config.yaml
arch: "jasper"
train_examples: 39062
hop_length: 160
win_length: 512
channel_attention: "se"
stem: "single"
num_labels: 26
init: "trunc_normal_002"
beta1: 0.8
beta2: 0.999
batch_size: 128
final_lr_fraction: 0
warmup_steps: 800
Rows from block 4 of a small multi-label audio tagger, named by matrix and row number. Rows with one number belong to one channel. Each number is 128 + 32 x the weight over its row's rms, rounded and kept within 0 to 255. All counts start at 0. Numbers have three digits each.
After each channel's rows are labels from the 100 clips, of 14976, where the channel reaches its highest value: "strongest on" is what is common among them. Only what is clearly more common there than usual is listed. The data: simulated sounds of rotating machines with and without faults. In brackets: how many of the 100.
# convs0: first width-5 conv, stride 2 (model.blocks.4.convs.0.weight, 192x192x5, each kernel summed), inputs 0-63
# convs1: second width-5 conv (model.blocks.4.convs.1.weight, 192x192x5, transposed, each kernel summed), outputs 0-63

convs0.53:117107096055122133173129104101159095124140133133135157122088114180111120133093109148131144144130150132073163119116118061121115080151095098037093109128156105137163105137174165119125136072161075
convs1.53:114118188119118155085167095150096164097154178113124116141098135187116119151150118167144144071137141096184163131130148127153173129131123115105146112105085081133129167116186083129148138095145149
strongest on: state: faulty (94); rattle (79); piston engine (42)

convs0.56:067119119118170175090125164147150095146080129170169112128103145118120136120076126111136060135129116088141157157151143100085121095108056159112088099163144139145107169118130122150130141096163138
convs1.56:116121149125111177132112120150087088127122082120096176137123152132106117165120124096124127108130118051192062096147174115150144116077172108165105070114142126203100111130188135130142117081146043
strongest on: speeding up (66); muffled (low-pass) (64)

convs0.111:123137159061192162115125176072133109154145179146139096106124136114131127115151142117108159121111137120121160137084064122099140127121147127151100147104130159130081182123153123119092128112165113
convs1.111:122132123124121113143144070126130129148091074115086164101128186100153111113103048072138125148128139148158116170143146202191142123102069111097074169082101137168072146110077178154116077151061128
strongest on: turbine (38); gearbox (35)

convs0.84:177147172176114152088172145147141076159167135136159122086068094054135070117140146106097176081135104047108109139096133137108116142136182120132098113127110109124156143145127122164154139126134160
convs1.84:116064075117132178099107152131117088086144110134117166028119154093109078117082077091185157133095126105132120167128154156139108178120179088176138094159077149109148214114126124135134087071154096
strongest on: speed: slow (62); squeal (52); muffled (low-pass) (46); conveyor (41)

convs0.88:127209160097126145096124104112090109164087125077184100091131127156167120142151125075194094116148120136128136152148175146124148118117186161095036148169113113104091083111155068105134108160118140
convs1.88:050156112136124123144168165108136116168101133133125127081168122159141113121140039082169103140120111142175133133122142108136153152102167124129062165119096107144141135147114197135150112126077151
strongest on: speeding up (67); conveyor (66)

convs0.138:076123125144160155111129153139174136067175065123144050142139152112130075161166177131130025079160121170121134152123110131138175118159153117075110117129123078149206143134121102085179131113100114
convs1.138:167142133129176118091130113141141126155103147157106157098140096142098167145153086127170102164101123123123162153119128124147118144146095102136122122208116149101152157114112118133107106083055134
strongest on: gearbox (59); squeal (38); thin (high-pass) (29)

convs0.45:045170112146156160075128146124129138115052132194175123164144139123140089136091141129112097107115113140156160150120117119069134146132085175123103115141147088153133169136140115100134129123158139
convs1.45:122125157123128139138096120116127046123128116061115156135121115129155136144133131126129123127129150000143078133134128132120128120110143099140123101120145123148120126143141122118132118138156010
strongest on: muffled (low-pass) (98); turbine (39)

convs0.86:131134099077126138143107129122136073153158123116186137126121111153096142142147097096126115138049097115132148126093137106128144108148106137078078099124111142136201093117133099165060057107131138
convs1.86:129089136170125146118158101115113156138134131107075126156162149125137158103139115108149221062166117110138159150150178155121197094130102171099133140142122183173147142049112128096083126110153143
strongest on: rattle (56); thin (high-pass) (44); electric motor (30)

convs0.62:108174086088041157127130138060107174077098072143142035178144125105097150102183107160089091180115126172127133039150110097100144155104112074142164084121138131167174130138132119121101112095166144
convs1.62:133074138132126110180154119133143140099061106105129115107137157132160113144139163139109119083220149103152131135135099122151111209135104111067127160163133107170145113191110095078105115126097146
strongest on: conveyor (49); rattle (48)

convs0.22:126134116153133146135095129105134144193162081130121133114143198088102107239149160152174129067163155087151119114123108180120112150095106149118138153120150157101161147140084122102126117097103113
convs1.22:131086097144121160076174093098169081135118105188111087094108142115115122137139124151111180158155127120124100096111127099110097120129166149163114154124098121104117163117136148127169117101110130
strongest on: conveyor (92); speed: slow (79); squeal (38); text has "muffled" (31)

convs0.158:109103135116155205200097147183148164139140114111146032122145158138116102185147149147109084092088106181130205116096102121099136149077142189086135112112115083112169157138106134154146108112045114
convs1.158:131108085135181126142110107166075118121132142165139145139116122126084129124133140176122095118155083140140152133160166103112119159151191049107119148156123053150156173103198138158117124145139138
strongest on: state: faulty (94); rattle (73); air leak (45)

convs0.43:144129146126164181162156136140155137145118149213154098172088045096125135147118122116122128196075110086114145136144074141093137149178104118069154097160159168106195165153106125193101115130199140
convs1.43:104140123142117128174135023166155115122125125121106147063069231141147081152082131110162097066186116136151084108115147118168182185108101088100152131151156120112167085145099119116108137131119136
strongest on: conveyor (64); speed: slow (64); reverberation (62); rattle (38)

convs0.99:159167092070153122142163132100063135130153127133130161086095159147158136140153114122136127144129145152127096141136131153073139119108094108016126144078154106148152132127174145000130188107088095
convs1.99:118160136086107141081144181100156162206079103141126057162104132128131135128148139144157157162151136098153084137105129133143172131128153087110064129068099121170142149119123082114150151146148153
strongest on: speeding up (61); thin (high-pass) (57)

convs0.82:120135142084102128100138128152167131123106166136093096030104152122132124066193139150154137050126112138088111117083117116142124128091107137105071140120132141140100120130155174054149111118056124
convs1.82:097139075156155116117163169129070144122090138145134102133146183152137110054150112116159116106101086089137139105098157164197086121182122063140140118174153159100117157207085119077092152106127133
strongest on: compressor (51)

convs0.148:137123100074069116147050124150121122105161134117125167092093132150124174158051130099100082096172098096154169116095142130069153081136135150128101041165172144134138113145098131056136113128127084
convs1.148:117079143146103156158090134176075096049133138182059126173118111132086126149058069076099145167112131079108136098095163123115106181119140164118149084133123131192132162109146169141117126109067125
strongest on: air leak (56); conveyor (34)

convs0.141:124182093146109160173142123118119179143110121156152100124156152105139112084130163178089123070128144144123146111111123084136137147116105122137159131139157064148166162137131122255135107113109125
convs1.141:149086132107120077187169103089108090126108201199099083111104099150136163107143133160160106074141138120186163152195108127148134169122171098137106146123136101134136091163153145095167133159197175
strongest on: reverberation (86); text has "room" (86); text has "reverberant" (86)

convs0.23:156038107107124122137145081103128034180123163131143120101153153210100128128145090115128183160161161106118155113174173114136128152080156127129059109150109157166134115155106134114161121137113099
convs1.23:111083115126099111137100155096154149102126118180125088116064101109144157139083027146164143157140112154041126087124162144131130100115105146181136110176131105099116168097138133149126137063080125
strongest on: rattle (35); thin (high-pass) (31)

convs0.116:069164118155162157084125141127123136109057146201142135157170142121143111143104142140120133111122116141149156142112147109097115157115085170143098138115137096141131168132141124090132128150150122
convs1.116:139134146129139140132059109117117039122132128079135148136123099117153140130142129100122115125116137000124093135137118126125124108089129119142119090130156114135124113141147111126127111147148000
strongest on: muffled (low-pass) (99); turbine (32)

convs0.129:088152091109088159113134120120151083130113135152093073159121167133155117115164137078116141154057159133111146110121113127100097110121110088133097194118171105172146149021131145168092144069136120
convs1.129:102173112121174090126153146074138162128174125117071114061128081161125099160114144170080125121158162170129124111115129149137127102148101100114148148129170159097117107076120137129141123141164133
strongest on: gearbox (40); air leak (40); rattle (39)

convs0.155:000160101122160139083119114115118178116051117153153102152156136143115080130089172121112126092138127142145149134092105114080105121112103140122105134158131123133133144109114110022129122126160131
convs1.155:127112155106141111158108117121152068116117115026137123126107086152158150139159149086086105122138146020108112136115156159098117109093118147104099089131138120111101093130133120150132095139137000
strongest on: muffled (low-pass) (85); turbine (41)

convs0.98:120143108122167072047179178144135138161105129051104096163128133148167069103128108082164077127118136061149122066137153144154137125140160106153070172100075077120163138106143090033170131157104126
convs1.98:118160100130126106128093080097166133121111123106128142039156134101159056119106083156171124175112133163111118131102120142135084124115123140112145146133065157092131165129110207127096037111100093
strongest on: gearbox (67); slowing down (62)

convs0.25:084109145140099141100125159112115105127090170106050120131088134090137096069131115124117086157124120120084110111146139067143080112100139106171072171171139159120097102112091160208075106076137137
convs1.25:103121124147098117128130099096128156104157122124141104123133136119136109059158114105038083146137145158150132145128140147140070160186149134113124180142145123130148098151143142156120122148175068
strongest on: conveyor (75); reverberation (71); text has "room" (71); text has "reverberant" (71)

convs0.105:160129117096094128109155118104104126145178132150142128142154131060130093117197108095105115153146128158108134125158154138124158160095078147118144182107142136145073132114112139000152130107075098
convs1.105:133116137135120153084131142094179087150123141118203091155111019113117140153107088113173126147111132143105149099136132084138135047113099066139144126085123099085147182076089077141125155141102146
strongest on: compressor (84); thin (high-pass) (29)

convs0.87:121109092075134094128139088106131086132118136111130160140132151175128056118122026174182128121126177130133151086132168145113172140099093108144068126158127170111166141148144150147119116084159133
convs1.87:100109143121007140140147146070137143089145140140123080152170137134138101085126140244094155131111115125151181156121147155058122144125144124153158116101110153047158171068165101123119122096111133
strongest on: electric motor (54); thin (high-pass) (53)

convs0.94:036140116132129149102132135093100139093041138210142145138141138136135071155063151132115129106123114120136161124109133108088110152112096172141111154131160100133105187117135134062138124128167115
convs1.94:112117152119147141161109129126117070123118103077139156126138095143136166144156143097068128124119146025122092118133114131090126069077125134115089104119144130128084107130165126145129121138160000
strongest on: muffled (low-pass) (91); speed: slow (65); turbine (63)

convs0.7:035168125123203131100030118167099153118116091097149117150103174141074113131105141123098088069146140139134124179119155168134133089133117105050120088188128119127143103131100104056117136109128103
convs1.7:076127180113132107113116129150110101121123153055087101151130126117090116092126148094110105115109133073135098130104223132135108103111135135151095070116108138130136075108089136151128120131092077
strongest on: electric motor (59); muffled (low-pass) (32)

convs0.165:149203107102140151141111176085094111083153085159152165066134161098107149118213117110160106124143087161094103149123119151141156158085140154122116164076149134138132149126183143000143145123092123
convs1.165:128090140149157140087167138117130129146069122132161138146106172146099148143170085058172104156133110108164134117105130137199131124159113178124108160187104122137142147160113122130130131095088133
strongest on: pump (50); imbalance (47); fan (33)

convs0.41:121093115063143125139094130071120092113100151165143179039099129064127143099139136110023121110142112062114091116092109126121104139088126140135111137132150094142085118118089063168064125119118096
convs1.41:150079148134163111112111147163069114091120154186227124122142145123040109111122089109162048095143104126088149095119146141166110144190099129168112113175157098184160119086183165108121135126150119
strongest on: gearbox (72); slowing down (66)

convs0.125:115113080146130123071105130099095157136134204143061140100190172153112132136148147124155194102133113061115145103144184113136123081037080150111095185102116111127142121145137163073105142141089099
convs1.125:107095134190145110097123121115155121120114138108118072129110178072127075112148106033107116138135132134124138092117153135122054088126111175106074123149164093065090146145159098135059141161144116
strongest on: imbalance (42); muffled (low-pass) (40)

convs0.112:140079168142104087083159080159149157185108175134127142112110113189110058131091148158173077037095088033148121109130098111131119091126124125134032025165131172107118104118131154105137094152138130
convs1.112:107158149105037128187186172158046079078158108111100192098149139166155110130054130081127138121147118135132139147128116160149135126114166106144167145092160135145114197132087131109145084159146125
strongest on: grinding (48); piston engine (44); text has "thin" (30)

convs0.126:147125143071153147181090119143111092137084124103156209007103152134124114108187140138149127109101085142112083155125116122124146133093104136115079167103132082111153095105203077068098123164097144
convs1.126:165061159122173121118138152139135133118108091137194154156146209172054108128159142117163086126164128104146156119113171161158158165244148132144126106176143135137154169162144165142179157072155125
strongest on: reverberation (60); text has "reverberant" (60); text has "room" (60); muffled (low-pass) (58)

convs0.152:122142157102064108161118199104110200077136053122088136132181139085107115084173147157133083191195134126128116078155046114135157121117139125115188124146126085104099163167114156163082110124166119
convs1.152:139057114118100145158137104054153145127139056136121089118140086132081082135148176102159171148154168108120135156134077130113153154150134154118109160154106152159094109118130121121096116096129132
strongest on: state: faulty (87); rattle (69)

convs0.166:118094169120090164083121192172042046120167109152144097131012142098108126149117124172114109130123171195117137108076075133116121169121106151148148135096169075160108142127154168138128154088117154
convs1.166:147201145086106138132126196124108121126123137141114099137096119159215174137154097100104102111067104102136077152118128133142118147112184110161113081157139084184107152123132066127086157158079133
strongest on: speed: slow (79); thin (high-pass) (63); conveyor (62)

convs0.161:105169152120125142077146123139134117149128175102165069143098133063133124134196139087097042049088135156111114143119127159124166063135158123077141118116139115110187112110098108027082104096076106
convs1.161:096123111122110119127161067138112147206107136133124184140140159121100137112121093111121141112139099144101128150134105120126130105097116198127127174034124141190130165102041170196037075191090125
strongest on: compressor (74); speed: medium (60); air leak (49)

convs0.108:144129102060099166090127119116107088154138177175144133151082080094135110158123138125107092157133062066096165130135097154063114100099051139161123092146171125113082138169127140142092133110134099
convs1.108:099155079128103129115124071207156103113112117103141136089067189140188110144086107120129088081143110149165068106145145128136144143086095096078146146162142110151148114121139139118060118122074132
strongest on: conveyor (99); speed: slow (87)

convs0.48:114121076089093180183096134081106151179130173161139132138126126161107138169100135129121136147154099093097124150132132083131051082130074152030075127153172097174166144154140130119066072101126091
convs1.48:113087122124133155125186042168143190123127169106084078147073159148107100134123130116124094057116153116167092119154145134149139144180155136101141121127091098189115148114201168135120137148142148
strongest on: rattle (56)

convs0.55:120119094112102130188106076089112151175104160171133131119130145166110134132127118094155153151144098097112141149149111111122108125087075143071056114162158105133133147177106110102122129115139115
convs1.55:115083113136134124113110125159137162079113153097124121128127134165073084147074098109165111102120137120107106112135137133140127130167115183143139121178096140108103138097255139150095143046125130
strongest on: pump (47)

convs0.54:124133168176054131123158127081064105037147110142097117098121132080138149140114107148199175093125153170135118159102133084150130176098093125194152172087112160125059126108159162089129133141156177
convs1.54:142146070078143104123078148159098122152128133095094164094074135118126184143108114134132083130067080125097120150124146130170153140053094066121112108136164085132095141088116114141163140060126106
strongest on: squeal (57); piston engine (48); rattle (46)

convs0.73:122197122118189140131140139167155160116091106070115142182112151164143109112155083126182123140094123161132151091150157087113114147184145139160116155114074085098081113117151130137181087146129147
convs1.73:071088093125142070179103137125076119124098155085097127105182129156075133101181126137129145095133141117141112133138120150127098133086159196097060103132125151136111097133135107103109088145090171
strongest on: slowing down (60); electric motor (33)

convs0.139:085173127159131130159094152146171161149153052084139119148126162088159137126144178139141133033159066160124102113169148119171129130181166110171136196123109060143115117125095111065156122137123113
convs1.139:095072111121114108100103083171163074111128120118116134109119144097124107126157099116124084106107145123163098100131117133098113136077138126126096120163081157114153131098143141128139046106073106
strongest on: electric motor (80); air leak (41)

convs0.154:089160135116003124123118105135090141110125000102105106156112128144110163092147121143122149157144144218135093081119132099153159162142135060139184086106131112139150129103139120121100137139156147
convs1.154:138175155110136074154123111153116135145062121107090128104122101133201155085084134133114119101141132125110080138155102126160135086103114181099104132130125122133116124116077107104156102112122175
strongest on: thin (high-pass) (47)

convs0.174:121138121136122136133149109162210150152136145070158159076139162150110096097164140108145101159147065138124118137134126115156111134130167131138090181154075106153125089123130099000131144182136153
convs1.174:117106143094109085135131115125165109154148058106134173106126105160141085179137044091133108149120121120105135109131104127137140198149131105130142129132070139115175127119141151172145107145072137
strongest on: speed: slow (68); compressor (66); squeal (43); text has "thin" (38)

convs0.133:099145121090109154126091126117080099096128054125141147150071069170091203148183120137074098139140152143106136145065159097137154145137105111123159101091115074119139110118113062153082101146143142
convs1.133:153105145113139127134121101162080116128098144094117167089095182130131174124149138064126089077122063101127122102117150065165161175130103110124114100103107132182114070079069135115138114066143148
strongest on: thin (high-pass) (44); electric motor (32)

convs0.113:131165124118103145147137139077128141097128079134092091156128099127111186129087123157096146153156148078150081130152099167132192115110141096176190134179134081131099164140162132239143123120163132
convs1.113:145152171102095146183142094091133108081082143146120146119109137115106158115126116093168096114118100139148087082105108109089150099132137104150130073146130164145121099156077174089148098173088147
strongest on: slowing down (62); gearbox (47)

convs0.143:105071148140132074129116074163111159176151170083166175104061097108138101153106090092180093085050055088151163105139163157148127119118118165081070086125127114130186090096140085071102114135157085
convs1.143:140104175110049087137106193162015124144130151100107175144151180165134158118082098111113144079130148141139155113117123125145118125117134165088111161089142115164105149149077148144159076119092122
strongest on: speed: slow (73); electric motor (35)

convs0.33:110140125111093106126125137154073113149091152124134183069059166177093191149083108126167120114106119136128126190126183116086152120111122097054073146133192154085159106123115127064122110102103092
convs1.33:141152108111197129115126126179107159124098136139149045165074145138132125151141127151140095103125148107151154153135119167127156185108175145119102123100156085143147180134185089107164161083104142
strongest on: rattle (40); piston engine (39); machine: electric motor (34)

convs0.92:146056147115114126103175152109167063140156147129142093118155133131147114091136100096141137143175106125138144142143132099158124176120126137162137123117108213159094121137105152161155107136136114
convs1.92:121045114120123109129104191115129096128136139129138136128111094132152182161095031074155161139102138117114154121111189110186121092095083129189132102125102076154065183088071058126153144081052084
strongest on: compressor (56); air leak (32)

convs0.77:120179134157123116140167150120126138136142097135121112133090061140103119131103142164080097132176151131127143131161093126128110143122184180068169159074100101133140182126108179125123108115127130
convs1.77:150091124153120152168114097124126080108150118148137182112116095164091199157102055140164088111039122110105172141140135113119120096092093083138154087049119110119152153078056051090115141116054104
strongest on: conveyor (59); rattle (46); thin (high-pass) (35)

convs0.65:146127127079191144153058142104096108098138125133149149122138132155122169148087152194143083073174110098124111143170138154150136113138128116143117126138140094102146121124171149000134157104104097
convs1.65:111100155092126148125168090115132158089096103122164115169129159111122135115171133116144136153141091106108098150076176120130092108153153169119098092165084150169162130150152173132097146138104137
strongest on: gearbox (63); slowing down (61)

convs0.180:164105127141149157095146166128136139132127173164165110132087117124154106069138108049096117116151185128101076073133170107117054150191123148120089121168163099213103129148121124142122131092166138
convs1.180:096061095078090110142128161152157104130097135140154088079108218153116085174087111121153077090121141110168097117135139149206108188090173080135132101177146133179123121182106150185122149091110131
strongest on: speeding up (65); conveyor (40); clipping (32); text has "clipped" (32)

convs0.32:147135040171150126168054086106125155153143114122122125120222120121121113108057156155114109077124094164126110089141121136141106120131135100108102120127125164173091100139115161035109136130117089
convs1.32:151047130114125152141157108096108102142152122156116141136116195159113105125127152144133146140081141115203096172093209138148093154135095101000144122158121140100177181143113104124118113149102111
strongest on: state: faulty (87); squeal (79); thin (high-pass) (38)

convs0.11:084039141135094165083149134149170069134115177142130124075150151098090150096125085086109139068101128129119155153114128124117127139125134120143115116114122127174166156143101151091126114104119123
convs1.11:075159085141143098091086171134138157145095153078143132140165141151128092152116097079158135156102125081134102112113134092149083099120152166175120088181082087159093159149129100144175144004093079
strongest on: piston engine (52); thin (high-pass) (36)

convs0.191:129109168131009093108104144106114161088089005134114136144157130154069128131145135152125128183164190132133152109148093144136145146126139112069171093185139128126081106146112151119111100092184118
convs1.191:128077168088106113157108131124106136112109092140136129056165167113103096149136166152133155109192118113179105082133125119126160149121119119122117120177172164183116139134124113118133096112100168
strongest on: state: faulty (100); rattle (96); fan (37); thin (high-pass) (30)

convs0.185:132170165121176138129132127169135161117085105014146171146111153129127100094191134121165077144080110157137136119155156079117107150167159118118099161170042095102101063106160072124132094163148170
convs1.185:090133125111142112153118195129090129156076139111098153115218168179070134091172122121135131101177108146133124150152136134119150177100123194158048141136115135128177085135107193127122106141123154
strongest on: speed: slow (68); compressor (54); muffled (low-pass) (28)

convs0.31:118097120130000141114100123114085126078151010120141139111063117128100175156106132171098150144111135117128124078172095142116143158126148071131109085151139137128133113105092092125141113097166107
convs1.31:062135129124126118125131098145161113109060132094137133075136204100165144133091150120145106096138118137170091097155148132180143102096097142096112091135143131131126127124108132108157127079097167
strongest on: gearbox (47); rattle (40); muffled (low-pass) (36); machine: electric motor (29)

convs0.184:127120124066164130126125098091113129163161164124115108152157148189157139134135073100171145129135157111095143117159181107140123097075100130072078120131128128128128113148198118160124132109129143
convs1.184:173092105128124159076138122143152164119129115091059104128064105118101123127096101105156165095129123154093156136142173155149196106130114144141118098201116136099087156101167075140120161058138125
strongest on: bearing knock (43); squeal (41); thin (high-pass) (37)

convs0.39:090110139127096147116157101140105065134107164099122095128092130130110076121128054132150121133105167102066123107167157085091161106125117124068064137139117169139140136104085147151130106061081136
convs1.39:057133094099053128084128181080118170118160140116113129106166119114139138101090106171058163118119094123073174122127160139163117135134132165147142200095125148073115102090140124134142145095106103
strongest on: grinding (60); piston engine (37); imbalance (33)

convs0.18:109143142138120114128126141116105137145151125148139125163124079062102117131197149122090102106112128045117163126101126129130140115116131156097177104075137108145131101112119086150079119152075106
convs1.18:138116113145121120112128120090121127128113066128140185107107151128171173113112132137133133090137133129089118112146102096133198132126099158142130156101091113125110127043056097125001142122156132
strongest on: thin (high-pass) (80); piston engine (35)

convs0.132:050076130143150124089119151130126141158140174165152128114171154185150117138116147158126099128125093092089133096177149080154101136091041114119089157134137083081136139109125161000109113145113085
convs1.132:101078144159122130143100073153186109098111106083189141120078158104085099191131098075130142137142104147037073091100143134099102131111101125123118121124113131087092128154151105135111127110116064
strongest on: compressor (51); squeal (39)

convs0.21:085173172090111109098156096191148148134116132110115101148117096145215093079115116088135089052154177085135110154166138151133133044150127099169129162113096094131184147114090107000188103137128122
convs1.21:082183081123150081120090159109130141145076134123144155087152104078141177129143099114099118150093114138083116134094109100113095068068133152134066135099102122120085161127091147147125112116052104
strongest on: turbine (42); mains hum (33)

convs0.188:150128132117015108145082098122092066108149090107135159074108072096147121073197154124144127155153122179073104118173114089150144128087106109092182162070137077125095116099161124040107160100143126
convs1.188:150099158116142144115137118130172139133142130135184145142152220186060134116132118092149123141123143128150163140115164161168147108201094115136166134128142176091140134125138107153142141116178135
strongest on: air leak (51); squeal (46); pump (38)

convs0.8:134100084154112163135138069094141146151127110132109069103196148112140125139117171164142147044141079120104127110074116084099105087128112111146084105156147108173102098098115191042103107125091129
convs1.8:149077122130100134147174104109104133161195067162123120128093206143166086138105112173111121077112131098171118147114167156101109220134121061124189111111134144090154109121114101127081134153139144
strongest on: squeal (68); conveyor (55); thin (high-pass) (30)

convs0.123:132156142145209164123151150045131031147167138166133105124101128083147225168140110160146157115140114077131095158117144102164142132117119159129136155111130077151087128118166182180105144155151157
convs1.123:136121080081142099088079094141064114084124156088143147115103173096116188157148110125162042146107113119160100120133099129146131123014125052141113057179102069164104102128134106122117141097075110
strongest on: conveyor (67); speed: slow (64); rattle (42); thin (high-pass) (40)

convs0.171:111194141178093137146080153140173154110161032075136128111106152107119115096108126137118137096168134176120106152098098140140136105170134094095164077134123109135157125139067151017147157150098129
convs1.171:167075144080113138123104117153117104174143114116072144084129140141116099109133112119101102159026166109119108112119175133125077159156163105080145158106102199114162184122075118143149075133089082
strongest on: electric motor (53); squeal (42)

convs0.74:099140130123221131115155050162108144217131204075179145124112133121195145136107123129132101081107128083128115141127119172166124104110160141145036112093111053123172129091119100002098134146053142
convs1.74:087173095171117114147137073158137124157115120104109180085103122117144084141132092188148101109095127156111080168097126118124126091070108092104094124060079112135112124171093193156116075177052095
strongest on: slowing down (73); gearbox (55)

convs0.104:136145144100200152129126159129145115117122157149157118132159145045142131138187170088178114134134146119137110158179077134137132163177108108135126169122124160168011141112145127041107161125144108
convs1.104:109121166102144109152137124074178115147137000096162169127151097101122134169143119093142183174140091158102092122127094087141167108118117116136122140128120152084099134097058094115170117140081157
strongest on: gearbox (55)

convs0.117:124113110095115138161101164112152087166156162135146122148132154169131150130126119136130180113095068160115085102136175131153140104152117173125067127133148117168175122152140159078056015128128093
convs1.117:124092151139113147088162068148100174124133182143107100174096116100197132064128146109129135072143126117115137142104154116151119112125143097131143110107091157146157140107154133091064131150127146
strongest on: quiet level (66); muffled (low-pass) (45); conveyor (37)

convs0.19:071140109134178126078067133122095191149123111133139097158096178168121057099098148128132109065124150146122101132113156166104119096146119111101115104158138116156147121125115171035157153105125124
convs1.19:070096161145119112122130155077133111106079100122155144134152122111114128119124148153107120123114121078135066091053218153097092120093100124035078098148085123097129112139025121108113115146078079
strongest on: turbine (70); muffled (low-pass) (31)

convs0.52:116101140151104150125108112136099089140099168105097138159140133157138110157145118108117113146116181113100150094126137111073106090116110103123111153143144139152175106089094130175135106116107131
convs1.52:067143116122090151108142152078132187130155119110078066143147129094150143111102144161078161102172153151112119115113146099111154121177145157126123188117162172128087134085149174159164122139170119
strongest on: electric motor (68)

convs0.0:090100085109145104110122128096160114128092125125065088190164133152150129092160112131124128143126154125119118088142160150120151132140132096161099181160167179151134113085127133099118129090158125
convs1.0:112140135124102116158132130114145163088159107133126085088143096116110089098145158188063117127166143169137129104104127112154101163118152090135140166136141175117149116142153157143106102131148137
strongest on: compressor (57); thin (high-pass) (49); bearing knock (32)

convs0.90:114121050123029091135132112054168177124123092139066137154204115158150073066159116118130132129134174126135136063137143155193159089097140133121178126121130118122138145170097160133102150081123070
convs1.90:138116135123083106121099121099145163151141128120149132110141110117123151050163138208054111166118126147136142140140121118098103117119147093112140134086156149054119130123132165120088117136136171
strongest on: compressor (49); grinding (40)

convs0.190:162176110127180101107138081179190095152147129026159169087151193153118077074182077131148110151169059171136124137120109128135101112097148129165110159129052097096113076118137122028120114162091155
convs1.190:061098163113127045159124100142099140129142111110168115132119104170145152159146048115161091164084156121115170141114139154155126123126096113132107156188114114141166110097163123109135115173085116
strongest on: thin (high-pass) (45); air leak (45); machine: conveyor (37)

convs0.102:059161118141108146125122124084055085105093130138072131111146127094152039067116087069129144135140120147136181146094146130093143108140099105149115149163174158152103053066139139168128164084151129
convs1.102:089130112139135116116114146134132134102119160097062106050109130090146162087112111099032098108116132147152132121109143138113087151080128164063127162144147109135110119135131111105132091143133108
strongest on: speed: slow (62); conveyor (43); rattle (40); squeal (32)

convs0.130:116137147110102171137102142169099162091156084107107024145167163143123125138120137141148007072105163190121164137127143127096149142111147142091141126128119171101197148144119123042181109144097128
convs1.130:128164113161151150139111149155064124128092112125130177142151080112131157118149148135129136145126105133102146149102144121141107159151142138078128145181138078144108183125102088147097102137108133
strongest on: thin (high-pass) (51); air leak (49); squeal (36)

convs0.149:146141174144104101116144063185118144139101158126167118144021122147132106127123084098177088140144120031119166135181078089162125154141135150079091051174144148105147091148103110132127075144135149
convs1.149:127094143119043137170156217148081139071133154142091123144172134161088106121097151116115152135209119120094106123146192144179128129180161177170145167085141120136150123105119165120145136087128121
strongest on: piston engine (59); grinding (48)